A small audio embedding model, trained from scratch: norm rmsnorm, trained on two synthetic voices taking turns or overlapping, over music, noise or silence.
Rows from block 3 of a small audio embedding model, named by matrix and row number. Rows with one number belong to one neuron. Each number is 128 + 32 x the weight over its row's rms, rounded and kept within 0 to 255. All counts start at 0. Numbers have three digits each. After the name is the row's rms in percent of the matrix's.
After each neuron's rows are labels from the 100 clips, of 14848, where the neuron reaches its largest size: "lies over" is the class under the peak; "strongest on" is what is common among them. Only what is clearly more common there than usual is listed. The data: two synthetic voices taking turns or overlapping, over music, noise or silence.
# u: gMLP up (value half) (model.blocks.3.mixer.u.weight, 384x256), inputs 0-255
# v: gMLP up (gate half) (model.blocks.3.mixer.v.weight, 384x256), inputs 0-255
# out: gMLP down (model.blocks.3.mixer.out.weight, 256x384, transposed), outputs 0-255

u.87 105:150083128152116155189090136136124087119113131132120147145096103137085176168196189143085105153155143189100167122087164109136098138136140102093099097177111178154158131174115173117095100104117140160085090077123099194166147112133150152190086182121073147148121166122140170137113155112225134123168085202125087141154101126095103105130112157078127143116153115173119139086155159180100132125206117136087133167157138083121132105115098101141146167110128174094145173117165131125080172100151127157076092167116158102129110156167098189073095132169129160096128182133131159112117136137174177120122109108162099149119203148132136104132115127145165099148134120104149139149112068136254136154122098104175085098177123166053086148111167117135106111109142133142175094152066140146069131139105103
v.87 094:113141128146128021174125122125109177145122135095098142158112105101109129155117124175145204143162091100059174152092100138116141166141115075049082077170143145207156142179134108178142150153162180099147102091119102123117099145120138138095103146101092128119122123087104105107101138168154122102157117098169130133151151160140199085110109141136137123169088117146102165087131154178116156071112128126202124146147136123098092131150119107052141090148066146140152116104121089098128121148109092112120156194158131107098180169079079156130089138126097154099097089132131137194120111177163183151099145091164133117101181146164084100190169097114166149171142160119184089086138088174097064076116102156170112164172119141110107060140129104083178151181083138097156097142113120146178141129116096
out.87 099:106148166154120143112112133132127067118162106112096131179123138097148164105118133126099121148077115139144100136128101119146145176153129099112080091113199231148127100168109105116137118098165121092083169085091187122097160101108117089097200168107135101078100158143103144079141170125103108168097157121127130152142156162168079117108139075181113046119065094142048170152076193071154142141171143142135131106124160131128056122144121109088133109104158076119136137119104092128166127123101143092115135119159096164201080170147117112084102078162182134155173106117183094143169115118130092139157125090088147174158173186120156134096177076126131113166084165104157143104124116144105104141132087084110120039151146104186078086113098141162145158099105125122099209163109134154106141143142183
lies over: deep voice
strongest on: deep voice; first voice: deep voice

u.331 112:109097154078123106131092114089115156098146139128110139122088157141069177090146050155139077148157100170138115140101136145134148131158131150110078116149134096125080163153084161098139157134158142193131149134125176158093083134170043164165120128081114092087168081086091148115109138132076132068134151128136126112064174100158067107106125110164188096060109115158131129188124167115165074099146089133198128123136167125206143159089108137132115124113073151144105151064149181079082170102119112143112123161117153121177164112150160159145121194116101126104147131135074129140135080141157140112073184089074125147125108110140113188127197085144165125153129096100148132155161116214139177142128129075095129074128119093149123122125057163167152064137141140083105108157106142099104130061101123
v.331 114:153132127167100072162130094144109149179195121131114172143074091147145095139175148136107166068125094181136136089067073210090093136163165141123096101063177111118141169088170128166120145127077120225106149128077142179141075153110164152129128094136108110175106115161147149146098145114088150118112111110133149141080107117124147151080170165122152154169102154123135053095174079087149122121109136103129130073137110113160137076107132107118124150136150077154167065124135097116146191143150136127161146116098079155173101076165131171129201148144075158096134085162097091080087125145123150115121110145137144153183114128180106108136066119170151075157145143093137149079172070155142192133086144107205127102129107184103135107129150079167146098096130111135123147122163142128166119054161114
out.331 116:165069124182104181086157113107171141123084117087111140100109161183113190133162085080131157110159202153099135130153157134143159103101112130153166130134108109167144148119073120082147067178137127118117126117112082129126120128157135110131082173164045084108104108088109199160102084126114143115194135145185130171116151186129174111113130139162097110111151088151101138126188115185125095144143123081145131136134097159121159117142105128095147125122105082126105078174071183176121149150125104187142134107175126132096096170145110171116143156136090174087142168133146141152114090196129129076152084152154186092141144135125102014089100157119164136094121101163208090161105098124177116122125157109144131175095105153171109144065176135109079154170146166083137143139073089117162145178103152
lies over: deep voice; low voice
strongest on: deep voice; first voice: deep voice

u.72 091:117142131090166115151125146101157074101109110084125150142098085149122122136192107115132184166031146170114109149165096126101142144194086208055122114149145139078087180126116090110099137138121096171091197188134115132085122041115176177120109147091177079104092116103123170068169201079091162112136165151085096139151148078137131163164117160143213118100117123121132120091175200104132142128170129094124149168112148140129100115143182101135118172150118104084119121129117105091109109141112094116157078163134100147144111078131126141129144114144108082188118134096064161223089094116144124192119092158189103137122137150142154188146153083136116103133102119185112148120130095183131111144147146082114134125162128114113123107126111121140073110141148112091132108160125070160074132078145162
v.72 096:152200118094134132108138121131122084135154115110120206142129110153115129186185134115080102129099113162111050140114052095095096112045091137113154141165099111139089136112106125148084132163087153155166205150128136179107129173158100147161178065108144099127113101151096100119063138103159139131122137127113113166142179099113133111134151165127203078131148174108108189131144144179162115083140053128125119098159160154124116163054161094094061161089104143132136147133099161155160116202144177155151096108132126084129092084092087208135161177071150139173134150096156202159097139129146153130095105129095129102168147158096093110124078093136076166163174125118158125101173117135144138063130090057133128118153161151098101154136149132146178127090137114167070112167126111171117132149132121
out.72 091:112118089108122121184108143178112136134114104124102157141090167104138086155184114118143135135181145156101173120204090110172104139130170118140149125151091185151136089118144104123133152136129094096093150221110077118126143186163095138124184096092123032121144182122046164155086130125139126113099159130153124135102106122144118068128097139185136135086148135152140147127113133110133146148171155109121192141138161125125136188109113160132123098121164102138067121080147189111104132058146220068138097130111109133069131112063146105099089144101117168072098156156102153158065170159064184120082110133116153033144128087149102118092155129144072128125076190080115124148141095140114147097139098059113112138146076112128114118096118127124160146218159108139139103150129112151132165153098185
lies over: deep voice
strongest on: deep voice; first voice: deep voice

u.194 117:104122113129076181099063173175128188157133121162178062129071078162110110196134119124135137116113095182094176138128150113152053156173142174102172152089127144095115130099095153087097173124078171112132150153098180145148135072174100143122153116160150137113062203119141130109074076115177106084113110169196172102121144135135144107163114076163153137128130110166197103141147089080146111160165148150123115122115153146156165197158081108115150109141147133124125147140167110135115140101155129153103131095102100126098136178102145115151118088130129165141188170073119141174165150109137114151164096105131153087091189123199130143133120160129113090080067038072180143083161099081141153101153154087115138147142157114156122074092127181101097141175161141120128104117119138158184112106101168
v.194 116:063110130118185090112111149098111103111121142091131122138101081108105152098110139100101154098124160113120134178165153156081165070130144085118149101168147155202150168111142109121134128161130097115186163132141139168130144159140088141105144099169172165080141121122113117151121121103144094161074090110072138124115074132118139161118153167134169139107143066143133154195149130149119138133144160142144134078129201141150123114141120173166120084151048128130116115170120149095138107145175187127178117190119159145139141054150148125098169144077140132119097088126124167126158183108176128151067145149156124119141124088115060144134150122137136145165161090131107142157169193057164072136051167134050124139149138188140126112073152101183112061102121157185175101088123114131155203217192089
out.194 108:114111076140024136157124135079143121122127110168119118101115092086153127165136077133184114115088144136193094144139142133180111155135118119213161153164191146103157100111118120156120168136142109094154156093130185115089201143142107138129089123125139096094121153123074129170111123100174071088109156106120165125181136192095103190167100131135134120168139112160173107122124122100151135151136082093165160135106091072101091069131152171115142093076181175105188089106116087179091113167140200106069141105104129165123163163123122087171119100058159163066078111166113175144107210096103126157134173137152126123142092127129084145182172174085109122116137078137099110139103167105139119097136132128067097132194102114148120097101141111117107171125175105153095097132070130132092138169114154
lies over: deep voice
strongest on: deep voice; first voice: deep voice

u.310 113:107139063168114112133171078136113082092116087167092136120189097148131136118163123131139121088042166183094118094140130115090145114117102147088135105168135114135146163047143176150148136129140152084142151101117134095070092108075192095126136110118180120153157122102100118112131135101105191129124102114080109187137137123087177086156142146161151107052213109133166146155085192138111128199089118206118083104136137125095140130167134138129176143092138134115126107096125096149144089136092091094154119140208100120147147139146122122127186124197146150132085177101114128102114203119153136098175139139124085125124126188046156114165151082082129143075086136159130131101169124148086108110119125119087137133118224134098117155178184115192145136132134125147097158163146093092057098123115118
v.310 117:101160057130123111157073138079134081132180096127152044165162115136133120136116158208126130137145110158142186142105153179166172083106139118101147126118124148095143094125180111100186144123125126060162089148181132096168132128181164127161189099110134142218118086124105133067141102127135093118149139146134105144150152127149154205093136138197088136123128105103112163143120108134133111127127133153129130092128159112076134146143128133100149072211121088105181117142157199134179174153083112153137058123151128142119101107162090114104182129122144114098155149114190133128156136087179164174129133180179122125141105188119108110071123108158147219100136119161097083146120130133127109104082112174193119128148129094145139135128141182130133227105113103184158148117179109163171106066125098
out.310 114:081134128143171083098114103208116142113126128197094121091088129086117123090184089117060120135129153136102103083145162171154101100096129147142069126124139114115169131118114113151140095131120116189176142154163079186136139166110098156145115147163114161150109104135126117103064166185113124096054130109175130137148113151128170132189154060167144121101177108161073134130042115147103109160181159126177127157142115179074127120117098097043116118144117136091111133171147174172041091153165105172140139090110070108141105135140128084081102131142123151153148081134108145119157195106126134158155162090114125148121137064157066148135127127148162121134187141072123139109136134135163149094084090124146154080145122142126076069077121101110229163139102127114099145135174071126148113079095102
lies over: high voice
strongest on: high voice; first voice: high voice

u.176 109:108128107142084144165174123168110134096165111137127099173085121167121101071114188119152143140080166104143145095152113142099119094124151130141139130120128168088139137149083186176111138137109121129096147109151135145161138148122058153109114096112152183108114135118184147191117135090169154173090116079112141169069118092164170107116171080141127171219137044105163125164173146128106130117150055130133006098083124089203122078105116146114168182114103088119094151110072170111141125165118106112138181135163179160105103200177121149141129140136127131091111064044134087103136122174152150077102135162162148115132151115093171119110108163146121108166148143156091107143140082134142136100084058102151193124121150127145116141127176099135139119141062115125156111107123169171111101126206143
v.176 114:167068156089070074093118085093149097093131160171144194162099149086150118116137083143141077124107073168087071125187170171088087081132175106129094108135116111106185112157153117098146109074132140184108141154171156092119164180109140151152131121181150139145198111098096128142128160140102130084119140108145162170143175107164109072095122082116138161209151162171106078122177124093115105117089127103147156100136073096168100125126119117101129203135134146139195066100119134103147119091135163207147091128106124161093052127092147100137119129129113084130137122142162137134147145101142077158120102155132140167135124173196127121175168103151158070125134139107200101113146100168113129147171117169210136121092087142126093129145169123083088189122114149080136121161154130154106148146073080
out.176 110:104103139111089093143145088129182161084135152133167105107126159123121114115140170105160085134164105144128185116167170105077091111129199144077108124105114127099073130119157126123111137169150133153155082120101072104145154132204059136125136100168071151150181109128112134131136106102125116124126125110099166085098105134111125107121129083122111121149111169137133063157164047110201183122109118105166095130185157110121114136123085092090100125097174112145186140182160154088101168082087145137118152136178137087120099141134125188133085067212121097186125165191061131077130082137137154135086116106194159139096088089168127066116143131134113131133172152130168064116119159114101108106119091145059176115124124155074093111160146171079148076152119105143168054149067149157153124082143152
lies over: deep voice
strongest on: deep voice; first voice: deep voice

u.121 095:204070099158156116100139113107109095135192115094155135156103129116173112114175130132105120128104139127090129121136135131067127104044150119103167192081107132151135123173128112149162216119160203166122155098064108198089137125135122082130075162150132215166058143190134133111163064108129169107132157138189163145116135081111139121146152187194142146128129055130106128098109124126084116151196129139076074106099094112136173151141103105104107087117120094162147118120127111167129192141156121102125153138107141096169143109188024168155165179105150116140129119093124174124120156155068110136114113146112143117198108121072074135096142125139129106117095084143091153116065091131161117170154106101109136064123112152130106137167092112129135170188164097109139117109152117111105150133121098
v.121 092:150113089108111075092154125138085147102125193126134100112116186147087066108112147128099090138118152122163100095174097140135117123148170092187093097111106107129119102152101130059083133128108147128108119203144134100208111114136090181088116126104127148158159090145160125123101120133115136112145116162172099102106146156114146080116137124050113172141130104110138156140111131123106149143194097117098198126149085147099149107108127158108117110136092061138116072130072136098106143167100090148055203099079156127139176151177176147144128170184161107084195104149122137130054062138152122103191104125129095107163124127110113127108118158110099184105112109142099129149085156069115078151166126126185187177097099098133151160128094113095160154066082140097086104180117081166097171173086205
out.121 081:141131150074166136155170148149164113144149080104224213158141143125087177180125123178128162108113146123086121088159105170160145076149115115137109090115128160126208186156085103168200157084095140147149093176117109098144101115146126156144141164113108107094165119134151135120104121164090107134166137116120098086127127112136176128106142081114152118180120183116190104113117146135112169159106083122194172117088145118077171124151115077095115177141166116162126176142071179150149107110173102136056130121137100115099131125124107114139175118196161131115119110149075156148150027095101157128093122162106167177113143115104143132143077195161133128083077101105141168121145117140104094060121128159137129107063103089111114156180125078106134157158077153116196126110201110164090147130131160
lies over: deep voice
strongest on: deep voice; first voice: deep voice

u.335 076:170075126138118113108163207140151141087143174179185113132143091137064113165143181145148119117100062166109118087132168091097187159100145181159083126114169166152157172173058113148103105120148172137160161132138141125177088130166098154131076055053084133121136119176158143122115111142115186114102104126110117135073141129162157117120182147151174194175109118134149155088116154144174068120152121125118122136115178177081123150110189092167106181137104074085115131082109126130120123153152128173139117184169141135157106130105106121097075154157146126123190151134084116118070168139188148162088148173106174153097189083135102071111059086057175134111114092137128154108149097156111120155129178150139109132125109140159102151142117119094115170137076129166145066145095161160115131158100151
v.335 074:079118075145138157114176191142125115129053133132143138114063104116161134156053107191096130083051147142097137151142194160126132141083093170096148157136111186103131170110118092210083110086129154083141109124090174144085114157124158154145163142178111066156120133158121094095089137187106157156150156076133115145132149075153202120098097079185119111122115116150127152051123116099164107099107120193126144116139132161099127097077115127183179075155080125138116155144117155141138081114141154109137116144129087139105072156191152096151170114161143107072097141122137117162137081110144145121165110142133108171113117097098134138099121167131095094104089052065112109087123109106116112111108145185160152159135070104137140129107195123079108130113112110126147148144149216161062164141120074
out.335 076:133149086132186157160111123086164128166128091124170152131152205151118181135142123078178179099199137128154111110111115109144150173118119114092108150156117145149139121134150107115153164079093083096133147173128064155097136123110138120113158127135145133104094154125121081155181134155141151133144123085112108143126164137133164147133136056162141130153096150154162096091135121119105135169209127124157135084007094118135158137179087112098074182152112124108148126212173096115170086089101122139104159084118161181118153178122166160139190150189162183146062131102144167133169104071095136118172153123124099156166039178125124153164137117118147084138098089154076080187128113087071177106117102162146149105128101088063146167148109101165104119154157131150131106126106149084130158141182171
lies over: deep voice
strongest on: deep voice; first voice: deep voice